Rows from block 4 of the text decoder, named by matrix and row number. Each number is 128 + 24 x the weight over its row's rms, rounded and kept within 0 to 255. All counts start at 0. Numbers have three digits each. After the name is the row's rms in percent of the matrix's.
# q: cross-attention query (decoder.blocks.4.cross_attn.q.weight, 256x256), inputs 172-255
q.82 099:155109118078122103129142133160153142124186137098150129096143111128079115159147149134106102093149068137105155139136102152149141125122143122148106122102151156147112143138113130141164146135152111104117133138172088121152142133174124085179145103124099119131
q.83 096:129100123136127123107108119145142091128141093129146101166084131158103157122104106125147152162128132134124116157159156136127120083116106138135135150133108144122139149110133150154229097136092112130133146110127129132179119182137134095147112110158101090119
q.84 109:140141130091132158115128134141133140146132075173129094120125119195093153101093149118120136127127135139098107163124126114120144130169184152149157138135140112158134155088092066128158149095150182187120125104123166132142156106147148142120087135106109147152
q.85 108:116162127143143132096148166156139116129159086164112092120099146114141149171170123117105127098194122168099147121135152073124144123123131113137081132135142140112161131107124145131058149146145154174109126120129104178172117083144099113125150074137125134145
q.86 091:138193114111095126142139130124180105128168133132170127146123081100158103183093112145114106124109102147131175144129116147080134124114145150124155122123102171167110135147096115140178099169085126145132111136147140121126127165114102151117125144143115140150
q.87 101:148141122192127116153155161093107124135119112102120120160133155119118106107112117124104127098094102144112144136145136118144107133133124130113106140098089140080188102165119110146183160169112163113136137130189135186121123131110119125124150098142126150159
q.88 093:146118128160117108080115091160109103176092136093144129189158094143097077152141137160122176134113113144161132106173160142134135145109099088129118083099100139148112099145117138092144141147086147143122121114103128129110152131079121134134169102124130123162
q.89 102:120128108121152119128119217101148135082112093099122100121123143116122119144121142125107135090120131156135102119096102123100151152179166111160150147092103162096160128130158121124147097180124128119107127115151117125134133123117127121157085148109115097145
q.90 107:113123137129116149088153111087156126141140106124157120094127175123137129137143114125121127116150132178147124154096171075156105146101154098127136118092155141134132145131142132124195160174134175117100129137123126083103154139105100133120130109133151098123
q.91 100:127110185100127120104121123162105143114150095110144110146148128118092138159121100156104135089124138154133177144150140089094079117118148116114125119124119149080171123151127166134205098156145167177126130154126096122134165090075183141157113179152168134117
q.92 096:147145154105142150121137131133152125102112092155128143102132087136145117145099144122136183126112102111128124156131126129154099126133164113168182124136135166157126138137109197164214149129122115096111128086169116113135138144145127093112134102135086080058
q.93 100:122081133162091110158116163084190159118126106089120143094135116089133103134094129148160116090132126077159103099150126177162139111093135120124103138147126177115113143129149105116164156156140132124152089158148133135094156129160150127083102118165113139101
q.94 094:178141139138085146106096131092126116130128137142149112145144132153151147109106115114104168098120174119126088139131079116112134130175156126117140119142139140110107119149170072090161136114157145109104135100130185142108133141104136120116092101111116163154
q.95 110:123131112115103138071121123094153095105133078108145147119160139154131134110135138115107158119186128120121113105110147159141169126124118110054086138100142114120097128154136142143164143171141180108140131128141111142111114130154130126095092110135143152152
q.96 098:128154130130144124127109112075109134164121144144115145121130124161153134107132145183190127140116108123100128117107114135139132144136132136125151157172124170142131141133152118131100136137099091091083120106081095133128121128136123160154099144146119123135
q.97 097:155134102123140117131094085119085105112170148162114159101143086150151157115120114191149159109132143109128110107109198146098134138173155130151121082118139174162107147091116104129110093132159132095106110164106138135123141139133139123127111099142109078141
q.98 100:090156123161123140136079116110142139064181148136156116077088103152096171133075133119050111101135159134137161097122126106099139122136125146090127159116123133100111126105107141112117118120116153166153093161162133098111154132142115111155120119138077119173
q.99 100:133149116102131153126121128113085093146161142132161127125168131132141129142076173149110129097118146176157124089157119114141124155144163130149153135157108129145172143107127112132119063049087148105126093068134139108150129153098100104132108097098108101160
q.100 099:151151153130145104129145129130087108136142117103115184080170148163104163134102146124139117096121118123151169100127127132143151103152133101137122131115154131153147130145125129126181103152117105131202094144082137116154133126101091139113144071154124133149
q.101 103:123108103131152103145139142101111149116128140169110118159128104123181137126135151102099136131155163134152128075164121114158133145130105186110078141080142112093115117132140093118132086096102154125121159113135097108160136113085117164130122141081123085111
q.102 093:107133154133127137103096134124112172147118124110150075104133092156103110119110114125075135170163069154127103098161136102117093098155140155134091156120127110118155163150135102113091123115125150146156097106156180125117137112158160109158108101127145140149
q.103 097:145106120153082158135129070104086110133130165146122151074150148160118132128125101131071128088084160125075122098109115124089133151140076149157134131131118101182118076106160128147138116117122121106133141147112097127140107140080181150141142126130107120135
q.104 100:084159164132119154169110129093107162120137124124122116157119154147143127169161143134137100121139151109141169110142165141099130150155120119110106147122153131125109118103140142156117143127176147143147122134183118138125095135133095111170096152124127110104
q.105 098:082165154131097129133127112141134122148112153151116107180148131110149077165150097166106159122095159144115122138061116125110148135091064129125090144126144098135126138130147146097098146127129136160125120133162077153114098142176146118172151128155122148126
q.106 102:087140131155113116137135131135117150134104153136157134082087110129094094131100097165123139172118127129137129085082169083124110086123113146114149152109134099077133142110108142107115155107142122107128090141180115119136116130135143131148129102161135115153
q.107 119:114124146102134144157130085117149155150099117143139150102116092122109119153121137151120114129104131140118112144089155069169145130079165133131073101104152170118135148095072109100120110115142121155156153139126134118087135164143108113126153095161137139121
q.108 087:109155110115124132109101129104124155125135170104154113137156133144074160183109126138115109098076153172133125133117155119107118130137107136136141176121184116134106128047126165114135122172140127115140121153142158119118143121123125083151106101124135119137
q.109 100:125116156121105090110120101110062128189128137110165150125123126140112146150128134102125128149105120156105108136144131173115153156121151141108133101108105116129094085092157134078160160137129137148134100132158153137119149131127115120135106152106136152081
q.110 092:121155147079122143132153115104170105135117108120131138127172133151136117124105119154129145169140155162107150136138109129127097119142119138139096135141118094093126160102146141108099165111135129148131140164164139147112096134154124141122134086135106123108
q.111 081:105150118120147138131159049083113120119124099083154147107113098138102130154108141149110160133122175127162104045106107124147100124130171177093116182137111149116151114098105153161136128097162113136152105138119120112103167088155130152145140129096134104114
q.112 120:132161161154111099137138126128122103092166140113137134132131132157109135129151176075105113146138130113130109183137135105118139147145149137071116111118099106115127139183134107123161116135168134100130096116117116138139126134142125108191133131110171112128
q.113 097:180123100134178098133095109111145160145149152107145125159141182147153165128097087155115106137111178168130100134142139147111132128159135122116110105120103124126155086157113171106092152130145160102122150074076157160119127127112163121140147114135166198137
q.114 093:134142107169124131127120141122082124083186150117144146146109147186116133146143122137148105181102142147143145100069140127102168106143144125103119117112147133112135143137115133094125151137112121126150108062113136161161164112100111161125127110097138157131
q.115 104:152092112152127146138139117146162151123139148109113102137163110104118182134101101103143104157155167145120108142155088145194082151097161129166134081138147154142122125145162151096091121133136128187128116116124118083128077150125131135141098128105171143133
q.116 106:143137103070117144067144156136137155140125168126101119150148106132166097094137100150136090175095145131126101108133105128147124136139096140142130118091200149152178121121130130155112111130131153127126126115138159145145154104124181151144149185082110098143
q.117 092:121149126152105140127131110169071136105131156151123143148110133144121123116104120142121087120095082122137093112127118167142121119112143143133107153092092151160113122127082151141092152155159111119155164126095125138149130151112153176140122121164159167168
q.118 097:096115137163118169130096159117145156127139120144109151132088114132094142122107133085157065154195103128093129111129133156130091160126128130139132121124112111133118101147111098115096162091167127163117105140131106156121129153165119167139092136178165146123
q.119 088:137102140060112100082122125169138204112100148103144101075112127134119119107126156134158113133127118142127113105126147138136199131153127138102107144125108108124142135139097125129104151118117147108093074108115143131087128121118160091113133105144126155122
q.120 101:142144153134149105111166180143101161112119133149105106146103152122111113148142146076149087148126100124144096088120108156143126138111167098109124160142125134146154126135153064110120139121121094151088158083121096153127127113133125127115133123130116142145
q.121 096:137152102128161092107153135126128123142112124100112063097172120136112139120117123128145131126095156148118155120122115102144120130087141163127072134100118130133166155138131098123086137133137128124097135115106116115163135103167161127129175113118139150151
q.122 124:132139137135122133124132114141086087146095151125135150155147103101200089095078112139085139205113121115112167088102118141111151122107172101143160155122142140122134133142092128115143120125140144129123130135148101146141156157179100102143120140162095159103
q.123 099:116128166146129154157131112142122138137107142133129142119101143119149089130115137086095111121135120117149130138137146116139135151100142147107125122124105132082150079160163095110140107054161093122131137141164096134117104131133116081140106121140106191131
q.124 090:154148114115115143104143160141130110174091176106125128143166168140146148089087117138137112163081153139105126147147119133141148138109143118129143105109144162150151140165103120146112128141102156135145199128104137195155099103108131124122119171131135143098
q.125 097:148076138156106090152145122136167173129154153160114120112163107110139136157159102156162124163064148122106156128144151126135159085138135134087073126118091089103133140133088107124128137123125163079127110141099136115132148131136121114128156124121150128138
q.126 094:164158131103154113112085135143191173132101112111138128114165116123162142128118098168155104147126124174078163100122094114144134136160085139141111102084157159167138137123118149101059127117153106138146115114168077131085108146112168129156115124099136121148
q.127 109:102122137164151112117114135090117112070162159145136120120080096141145077112150125100102092153132105121147120177104126137101135088118136089107108186150107163109101110166104054111077149146155118087133126127112122140158165120122129109114128105139095129148
q.128 105:143099162160126165170140086118108104087141092139111147131114105116178089104180182110114136137132138145061145143111161123115150130138126086125166168112155133129119108129102150143152166184137135126107082128179104156156158088085134102147109082110127123139
q.129 117:148119146121166113120121109149101134138130143130087144080106142099126125112121128146151139156128052137119110115149099089146133105129122105128138114127128151136163112145101097165141121107118171143159138097120149097145116161160094153151136116141123131092
q.130 104:148133140123129149144156155175108090133126169121147112177126114132125109110151139117133107129122170141114108104150150117162138173113105148093135147138141117158144134133150124160145111139141155171120114111134138153136097136166151112125125158116118135109
q.131 094:171138109126147157119136160155158136140094109144150151150127136123109165126127103118149096134156110118123113137145121098103162094128095122117152127106086124115136120167140110167126189123142117117160131123150127121090167155146131126187129169113157166112
q.132 090:160129129127090136148132125167118103100094078108176109102120123108115124130122166106097160105121157125123155135126117153096177119149133159158112170138163130145082127090130141120130185164155144133095117116093126139104110134136158100121139159134142191118
q.133 106:143114108099145138124093064128128109126119181118164086133120155131094085126142141154136126161140128153151135136119193133107116105107118116113130128101142109094076119085130175124179104119069115152136113139155118133123100133128158125159109144140115157077
q.134 104:112084106140125107111180127111171086147094108151112134112195178116122083081167129105101131137139175128130184162121149118123114159130115133144155174096141155122053109148123203150180143154140156151126121123152088112137098101072125122121128112078134160126
q.135 103:133168155123121120137143112122137110115142087124143162099126122163140123175147094109155123131133138120123156144138103137147123122116145127146134142132133056066069134104130108130133169100143145135128107205089149117101104136159115097090130089159103146101
q.136 103:172117135191140100121117086091189137137128125105113128103162132132118117112135104133125105137119094159113149166116103138118120087130108140152111140109142161086120119120144144124147137117112135105128097141140152119114158132107126135132109133131131141137
q.137 096:121128162109099153139151099123091117114166111122125183102086133163068135121135121120135164146094140110166128116135150084122148148135104111157151188151145115106165160118160098145147142138183178152128148151120152116110126128167141117144121126145129167116
q.138 119:127159103108088148147190137124176134113090164087143141175108151163164121153139138149145123127146144141116133116168128151161100143118102175145131153137167132121161137104145132151128122086104155137117132190121158106094130133114114143120156123129132142084
q.139 095:100109147134142155164155080146102143112114123151151121104114157146082147124115125146114111131125143118152120101130145128165153131117110127146084163116124181148100111082150159161120132134118156147160132147111071173153119159145160166130135123123131168087
q.140 104:159142145096129148135091109152089115155103148130152109126145175121128151108110106105088118100107112131151167116143125084098133112117125121103097153105094126146123165123125108112135137105126109145159148077138089127126090163131150131144125120122136147105
q.141 131:174110112141159102111102112109174127109100100155144089107092165153084157106105123146117093130097127109109128143118096134149170112139126174128124077108139122082106108139147165146138142133162116123080116146147119137111105129110157150084144114128104128147
q.142 099:094140139118132155123123119127188126173171127169149167111141098182063117129110107149139159166111137096115089091131138103099145158122135141134152143169152126162131140071146114173147156126186118110168135122147136117078134183174172107125144102139134110154
q.143 107:138118140109113142119136109136157140133132093133129066152166125127072107150136155132100138132133132141190148136135139122069130104121157148153137128134134103078087153093160127116152131154143116103141136131118094150141125125144134097133103101100150159161
q.144 094:112118111130091106156122107105166151164109124129134098144161114106133160123077120139175161091126128168102130126124172153180118145115113105139101153123111114139114149180115109156174132156140076099102112120152140155068143141138168127099135151182126099149
q.145 098:131159147123129106126140102159116115126101103109086165141165172158169106134085090126165114119140137125125134110126121083127120107065095142153160149124112142147190118184142092127066136104137110167118108105119113156104159071129147177104109146124086164168
q.146 103:095143157113074098145125129133135125166145109077148125132110129110145096169113132115136092121134115148127166141147169128166152139162179156089109095110145101177135155130062112156143140106079085105097141184156114086097099158159144112108171122134157129136
q.147 110:118095163144139119120072107117115109101132169108162111152121145077103118114124139130151126158128125126147088122169120118109130108109143095129122096140128131118116121128116075111087128155183117117146112147146134102148116126120168145131126155131126163142
q.148 095:091093125125131128113111144169124133088134175104127083137079147146113154129160081111108118126145167104125129100144140165147137098169129107170126136113127155117173107100154135116101156122109094167148139154144121145167137161126087113121115167135085149078
q.149 088:101153182093173116098113152161146095116124166088138132168134166136120143194114128133121104127067117107115135137175138136164136124095132153132111122144156153147149134113108151138144119157112119130122119185127157094093119103125130151137169117115135116085
q.150 103:136116163093156134104151172152097163129118111119154098115122174160105096138168119089118136155142158126140122129143123113103122118144089133186135108106152175116123105114124141128182166134120140178161090141095141108097118126122102150123129142109116162109
q.151 099:118148165119108113151116142183156135157112109111131134105150117143132120133118103122104110137105120127105133107166144149148136114156151108169111128091091093111156122084131104164168163082129134101121107141113167126133141107134107133126150135099138117120
q.152 083:124106169151113107142118137139136162139125154117135137123119147157120095132116137118111174108078130102135134131189141099168133130118138151136138099104164161087114117122145103143188161156151119147126125106142134126137144139094124109175164196086129154114
q.153 094:111151135165191127100142107133084137158130133115105140100139157131098130100105083119159124138130117140092158118139134103125123110124142107183164124133147119113145150153083093073124134120117133118106144118152171101167119106166160150098082109155156122106
q.154 120:110128124143135109103171090170117124143165150130142129152113128149084137083123114109156118134085147143091128177116139125144146127135135129126178138140146122114128133122097137098117087133131105110147078100147148117112109188129143143123114131152142131167
q.155 106:145122103078118119104131130139111139132118133102093154117111161153166168118099139057125102103108138094114124165096170130130108128124124154159171150115137144133158115145134150116141136128106123087102103171116086131089140147112115124115094103104062090103
q.156 111:111120129141110116127118126146129135130139149124137070136120144095173148126128076109084135091103098115107131178149153158170131120120158125164107165062116097136132143099123149147149126144119158104115170078151106120143173184164132092136136123104111120113
q.157 107:098152119163116179110102159138134135106130075169100123153109109147139128089131111104167135109144167122095122104143135147179137088154142124177121107134153126157140123163142126152072155116126089143122152171146156125154108132177148101116120072154128126148
q.158 092:162107094120152134122132152166099167097123094125118151123119162175112124107093127098115106118152153117116118118153151109127139083146122142177079138099098110113143134173166142151166112119176135156159106120135162159154137094144130108110128148135111105146
q.159 109:142156175131170128116101172146124120114112127119124127097137139135132133137132090151099121144128122147119182145134161094119152101112113120153128151089118081100112133089084175149165180102151158129103127130111146123120089095133118133141137122091099142110
q.160 094:090123192112107142108112096115156142126087136127133129115169115145134117116098111138169114154165150127127171140092129108130139144135139184161136149128078114141111175126181135124201170137115121097152101103141106149120152128136122168118103218116116096140
q.161 084:136089172155114092097099145059160151141125134101130121129108124111118110156130088166123172114147121145164127122103152114139110109124163121157079097110148098076160158145131137144118130173081112122145137137105144164138138156125148107171153147101162135135
q.162 092:124166103144104124099133118097154163166135159137103119137146147120118148086105166143138145135163104142130086173120115119100134156108098155162129073127140148143170112113106128114167106140178093127118116155142120120105152139147129124152141128136111137097
q.163 094:100145138095113085078106130134099078134156121136131160131152104148187193120155111105129171095146121121130127155077116136139128122117164142145101125100134134131124119125172152120059129128155151169136124159082157158149133123118129159111152107140117122148
q.164 095:098110160125153134084098178137116135124117112103118105148161105157124158155140155124080162133132113132185087174136105153179079135138159118161153185140159132112133169162141146122136134106137128119143138106095126102139139140132151158130157097090117149103
q.165 082:141084143139155119111137150084129123121095108168094138122146137150101135108154131093116139143127194113136117132129127117134148128132131177119142106152100135139156100111154128129199116160126102115107142092132118145164144095132100143163118164125113129154
q.166 086:163164148136148112066175155127118142152136120120128139132150136113164136157102179129089140123146111118158122163124110108120083130124134174109144114139123129129144102136153083134142126133143156150161089128109118115150147116102150133149154159189135101098
q.167 087:149131102148097121100125142089143104167108152130170118131142099146096145141140154103109135096181105124129167160110069126116170131131127158159133156146138166146117122109130131127103143159154131120098148100142076131121169144165122158172156123145123122140
q.168 103:084149096109131135109127144156119110122115149095151064118118087117096160144113121087122145107137158145115137144143107135145144112135128127167139109113147137168168140152126176118096124148172097117139117153153074155159139093190129104088146081139136114124
q.169 088:117167144186109146079096122167106135154132132160137157142119099169094114129114153157115140124132146117139094111155126159157109092103122148140104101102113154124143132153140107136125173096139140144154165141109150140106090115124159110178124166190164136126
q.170 091:150148204117104163137141152115149118122124124111107103110168095143142089102101161117154158137165154103139103118115071132107121144125179080163164134171137187096139152117147146112107162119136147144164130118111112136124147168136106158177136109121119101089
q.171 100:102137116145126178112155108105133093137158170129132119113114092146127158111115099116167154147142155145074139163148069129108134116122133123190154130137131151133123162107146158080116093125092130115161114107138099113166124144167128148135126104122135102121
q.172 091:095133097153136128106098109084165098155167121172127076148117150099108125091135175135104154106136138107168098127105086147164151143131127162130164135125119151153158165133151158107127126171094176130109139163136093132151096099141160115146153122116109127117
q.173 092:110176148106141134116107089129151120110144151156145083161173135136083122120105105164122162100116161122171117122141135151110126135157135119148165120076120212119167131136109155128168179168112082088171110108131153174173143103094142142105125105119120108160
q.174 094:142141180121110107162148125133134116123139105125128130164156112181074100139123132130129099096148149133097111143118127126091082133104098153166111094124109146121174138120140132151118115133153166125131120095176127121123141069145180115116111123147152117138
q.175 090:101099152112114089138188146136144112136138130123149146149146152125155156139133109115164180092139106154164138104130111096112133116118173100196104154125142122121146152097109153133090170152147112149125129127128100152155188118150180130134146152125131113136
q.176 094:132090125146100157129132138131119153081123108123132174156119136105196153118150161172107130134156082096114148141083105113141143103091148081160104123134119172085115131184100130148146153106129135108079145156149116079166110111129114121126128143123155109101
q.177 099:139149144130128097096160142157118148141174166119140141145125146132163125135129142159110147141141105119124152145102109154133116094095118114170108123137157102154081114153127150120128149181164132122075126100130138080154128129115120133145122109090168085111
q.178 104:132160169144113099090136102146115121108125105092122125141142130108100158134107114153122163162131195152115141126133154119132150177106120104114128142134118125137104132160112107074126125122162135184142151096085120136103153146137095132077129104144141135106
q.179 112:089151088121145106135126103112135111125104126070126124148168118152098098138135105165152151153131125105069116107086148109100080150157119122138119127127118124152154122072134125125141157099115191108146088096133109133138118127140125146109144132138153166119
q.180 093:118141057149120126164148147139153132128099089116134168166142146133162117142121131105136149152147105136125136156136139131116062137117129117134109156135145187142137141153129108108129112131138141116115186101123149160149136141135139110122136141161079136146
q.181 101:129107134148114151114160084134096134155127101118088157091175103120118117140136131106096100152107120086122143117131191118160146121104127127114163121084126129149154133136164119129178134112077160122117126061170124171118176119113108154136139134125152118144
q.182 097:109154153093182137125128131161120147133117138102140133156129152154142120127139116134103095086109138131151171133141141170135125139126091107100124119105148108110142139182132107132121175126140128159136123168102142109131127136081122119126154085142114165164
q.183 114:109101131177131140115169144152155107104132125101080133108099131111165117157166130168119133141124178116122127138123136105125112099127113124108130141082104190093167083152117132159181133111147125111119110168152146097169123130136122154120167164152111135126
q.184 112:099154134160124113129156139104113146124154133137151122105104127159141121095160144140126112100141135138146108103118126152105123154131090152138171105092140156111129093150139103152068120089133125146174107122106151106135127102144124130171132100100098111137
q.185 109:141144136122130130138098120127128158093109117108125114097124145108091095131092134156152123113128119094162111137118104145123120121122136105141165132144138190131137086164118147116142155170123171122168128109137160087114138093149160146141128137099115142118
q.186 105:112134160146111142098099125096097115105122101111098148165124123111144140130192143142134136125133116126081115100112127095112180135116093129168109157127104122101111153131100114093054159103064142141114142109071123155094126151157118128116120120174130136189
q.187 100:115178175118152133131090122130126150073137109107128140139090114119106139155143122160106135115120128113117117118133157118151131151106154091149136158140108123151116137138107138124048157114101176152187112117149122139136120136160126116109147127130152144152
q.188 111:102136120140125125142163129115174115196135129142146149136175113112105130158109095150159128179130110102153108142103116164120101133123140123096123146141107142148133157141114111123155126171115158104130174141079177138147142109114166117107149168116134167112
q.189 104:110174162126146124135123116158143158110137154115133164138119119103162133171132095139150121140107090113099128103117101076145134161117171131165164128090147103111094134163104171129088163143125143144094099149106079156170107131123103108144071121131106120153
q.190 096:126118121130128125122156100127123127143139169129101160089130111090154143160154116135124109134134136111121128124156122109165133117114159117094168138174124119126144090099098166124134101135132115189105116116096133131140121137184112112121129102131080152163
q.191 109:128095129147119099142157142115138135149149147141114127137152130102066144137112167123109130152132126136124148133105135134111116106123134137184153141126146080074145089159111148168092100147140102064103133127121152075179109129131172117144139124130108126156
q.192 106:152133163118111132139102112163122106119105121130125117142152159125109111155086105091081178168104119136108167114119118141079147115117144149134158083101131132108063128156120123142095105168101157120117142130064133148106137102124151157128065120117163176168
q.193 099:121127150147119093125111158138146145130124099105140121108165130159185148140079117153145132115112095130111103148157122113137140139116126112114165113092139118120170177133095146171116137121121143091163151086111108130111115098086118136160123124112169124156
q.194 109:103139133139111128082135168075123123174098124131151135163081126097113131096161154108134139114151127129140102150118145112118154158111096170103165074113145102117139170129123083119129143132179089159119126130139099133094158082116132165120141125091104145118
q.195 093:140157183145143111114126124176151146127110097149121102116165138141134128122087131115126175141123075112142142117118104121125160125112137115130136158091143126142161151111130163154092146146129192086143137139137112130140109137126148172160107109150158131150
q.196 087:112105116116107118114155101134124096124148166100137097128090134151135106148144064105148149110106113118130162117172114150138118141124137180096141131111125127102125124144125126148161141096150066179138133136123123123129112116154108137125174125125113153092
q.197 088:121134100142107148140166117133160102112114145111105122121150142119132132094121113067122130103133149141129122139124135147108076130114108154085143121120127104159136108106174122175129036101149120123152101110116172115135140105110124147116168121125122114140
q.198 088:087156111120124118121114138063103138075103114085128135111083132116106154125111133151156151110154125138141146133118133146105110170133126154128138147121160142130125100167123152164066137157163136106091140100115123151111088088159160144156144110137101146146
q.199 102:126131147150091129134101093097097137115137158171108132144128156166123137080083115089134158111158143143124124119096151139109107145117133104077137115126145152157101125146137102158152097138081157084137155110100152091116125165145115130148112166127152129124
q.200 107:160123119170150100153093113135144194106094153144128082130106144144102132113126134126120179157117076147160140131127093065158146107125163113175145130106118108125148118104137136119120086139096118133121157100090119111166081107103137083158108125129123165152
q.201 101:142163181136134108148138112206115141135158108127122125075115141134098120136168123139137166122076095155096147133146098134120113131100105101116130124098147139136158171172116142134143105157129154141158129131112083144153127129168082101142135126122132113117
q.202 096:087167172062088129125126116130114124122084095143148123106142128115085191161124149130149120164129107139119137136090111126165161103147130160077095119118163141108155165101110116145068136159159106094137106136105117126104123131123112162151135164131148132110
q.203 108:085120124148128146147127108116178129134117113113144101111140110126145154103089118150129111114080112127143154136104130131128148143143111121116156134154092118128134109106149075148067125170155111075130159128071130151102098092117178153100167142146138132147
q.204 096:081124111125082096113101135101164161139098118105150121119150147144081163120094162108134199119133109109088143090173128079142162111142112119109169131122157140108146124141114101125108102126155124103131110137139129137125118099141153120125135123126116184092
q.205 102:074119084138136115100159103134147131162151127112135121141140087110131138147159126116115087104124115145118141177123112102131178146098103139110120104148141108119145132089103103142111152147111126156140150115129115146088105134120193167104158181114112161112
q.206 087:145098115184111107091143128153116181084122163139116152113124116159139124120109099070138163117128144106132155105152121162124173112122176081140150137113124074142142083152174145141102135146114121136114136114148100144141146130093130113128133125108110171156
q.207 095:142135130083142139146155141172140144164123108163124153136119163167133142141168131092130138123156084109167179127138130140097125126118106102124153129091123135131132123092117131161159161079178089173121142156114090138086128076135169153096128158100109133134
q.208 085:097189088110140106091139180137110133132069113139122067163062092160106148132148136105087135109116107158136107100110170089162154113144099097149124157137128141136128127107154090123139140151159117137130133155093115125099083124159152142050127112126100149148
q.209 088:106104137147120180120132150079130134116165108179146113144136076124127147144134138132137132118146137115110108142164124099135085134097115175148133150123142149112134110096166145137094093102112125097112165129128097121139163154088140138110108129109198126117
q.210 093:106161089124111119179089148127147121061123127094148191164083143118165163160142122122090103140131147165170125142141162124135097138121163123191132179168111152101150116140083147138144122056103149093117154120111164134140094147125134095113098103104124128084
q.211 103:073122126124134119153128103102138175145135148148125082124149074108124092136154128106141142128135107134086146153116147091141123117108124121103072160129127127141121119101077172123141156168144108114165151152120085117122112125128100133121125119105147128078
q.212 102:132148132093101132136093129081179120119146137112112147101128157143134186145143086132144096089099118158085090125141120147156099163120076184120161098101125144108107123131170120113094155120177103102112165157083139133103141098107137133180113121132086135136
q.213 098:107139131093134155100118145086201147178116144144112135161126135104136134107062082133144129119139156155118114130126095115139111096108142153151092153101113147118143164126104112124066099101141081112151129132147175103106130146134118123136106105107100143130
q.214 095:115130101106127125104186140099176116110091100125073168136127108148192097178127136124124140120114133157176176143127147102085118102135117131153102165165114091167158096105136128102189146128099158156107147154103178119171118155142088129125166088112120122135
q.215 121:058123127129146130136126072084107170141135127117115157113128132118125128159140078101098125119117136116056148142109172098132160120066115117102102134104101159152151145089052144098153115112170174118148135120123107123130150119095117146128134155135139084105
q.216 095:115125136169116116117134103162159147088124143150094104115119095143154143167133130130133140143131094134164107124142119120134108095067153106151087165160145113113140104108141139127119130122081152143157130116103087087117122142115135123110141123133142143100
q.217 101:118109128119112114179157097122158143131105122107064159125088161146145126163130145120145139133131164103142163129142137133128123131116126096147087118133094163098151108115108143071177106131106196126118120121105104120191100108117135114151130117114150146133
q.218 101:139130150103093150102142163119160116123116156113131099146083116110119108125092124113145134110150110194178126099137115082115097103127116109147148117129134136132089129069169124139109160113129087101129146135118197114111111122140123137094136090097135156163
q.219 098:146142157114108131083112165129151129150120134104166134101123122183092174114126059122100110092130148158111076129151151137131105157139096185132188119149128159141122128108140151120129104115126094097111154143107159131068142127110136120115124093129148150106
q.220 098:072103146115129142147143117143154117161136123133132184113087154174083140097127158128183152139116143134098163135109145114109117136155131117160097125093105119121152107126115150094157120089106147154124120140130128121155104101145113160160131127152137138186
q.221 088:108069196099126126154131139126152129142140154161112119067136085170136136131123103090146095108141125130124114140139133070098119121163101144159102136142099140122165107109101151119131131141179127113116147128077158166124121093068105115154122151113118090131
q.222 094:130123172114133094151120139140138175089131098133101179097154123158152105179163128136153093091107103160165095137142138068120141095139106121156133151162122118128164121146096134116152133078086134109124155106126159164124109093091100080124116118145134120087
q.223 108:172150109114121131109161144140161134123153134124087125138100092129108065146150128092168123150141118175159105171143126078108118128118142131176143141100156094135120134107164102128124122130096128165086130129131113143120126104138164141123149099085086135175
q.224 113:022126137126151112124101130140094127100161132113098089133117187123110139101086090165037129078135147148108169110112121114142100139127146142154115144141126152148122109156139085151116083115153153120113130124072063134161126131134088127105122109107090091113
q.225 113:108115160125110139140140116083157182142111145147147093137113116143105169157120143139171179115089142166139090146149151125145123100154106138161094110143133101144137130135117164128103174091178090100102122064079124134128059079123124132169151107152139116158
q.226 120:101092103127105111136096146162172133118120147107110140130111190107160133111105112114093179129147140129116140109090105108071093140144103176137087144131106130099105111125142129156147164214127141141174131126111119114142117098096122155165085129133129105147
q.227 102:061126112095143111119132099130183126164150147123121115108141135086132113139062129108112114129116089104127166116141121086097109125094106097114137149126182117126132132163118111107106149129157079143142120110111114158119110117173141137148144093070131108148
q.228 115:076109162163052182156191112183133103088148147136139122161103131143160139117156157093123143138081155143077124095128100125125152127102137139150128112135131106147151085130116124146088131120082126111109150103132114116149162132137153101121112105152147077145
q.229 105:123143131126149152130101111074115121115158115106135142143067171113113136157109131151175140162101108089133154109145144093109164121165136108145070131157101123138117139128120155110154136141136102096134112104106095120099107128131113145084109065106137138120
q.230 106:095157185147099139145152142100146135056101137107162133123119119105082100136186118178130166183126101127171142139138110129079106088153085116158143148121120147133111104100159162152093151147083089123151135086092141118134139127109128118119114129115145172155
q.231 131:107143122120132099120127103119157143146109150122162124119163124169084133142122138130146140118101151101133154153130122129132064138182175139108121117132101103131159153119100139150116152102138135117137118171124083126135100129146103120108162154149143118128
q.232 109:148113143167115156172103107076077110147110082096114151094082121117115130143167190105147167135063116119092106152142075144203144120115150134171181127108099131121152101112161106128151097129094134135105123111103139103080137092094145118095112127142154108152
q.233 110:060165115128167138100104067119149163131109113145153112095115114111139113116100116119121152144097102122132128113144094053092171135127080128130096108142138118118145121139120056144072119160138102128181173152109131164148132128135126133142139120113158116116
q.234 124:084097109132119129104120143109119135119138109142122130177173137114176160103153154139085128123102086135149122135122093059146096122123148151133144151133150128183103098176123187134107130133125144094128131140120103165142131123108150132124141161135107149097
q.235 105:101138114125140159169135134121164115129157098147087153138149151131109140106119126087120164128122135143132171114146089112127095126137123117132100144129133119111108154146099120190118115109145135138138166148145080080152132126135156099126176113119116129111
q.236 105:106153118103117161109127114096147127112160093148170156127098137138155098167095118121143144133095132125139115141125118075111111115162087125158111115122135118121122137083137111131123134112155115125143155081112116142134148116099124163122164119122155132163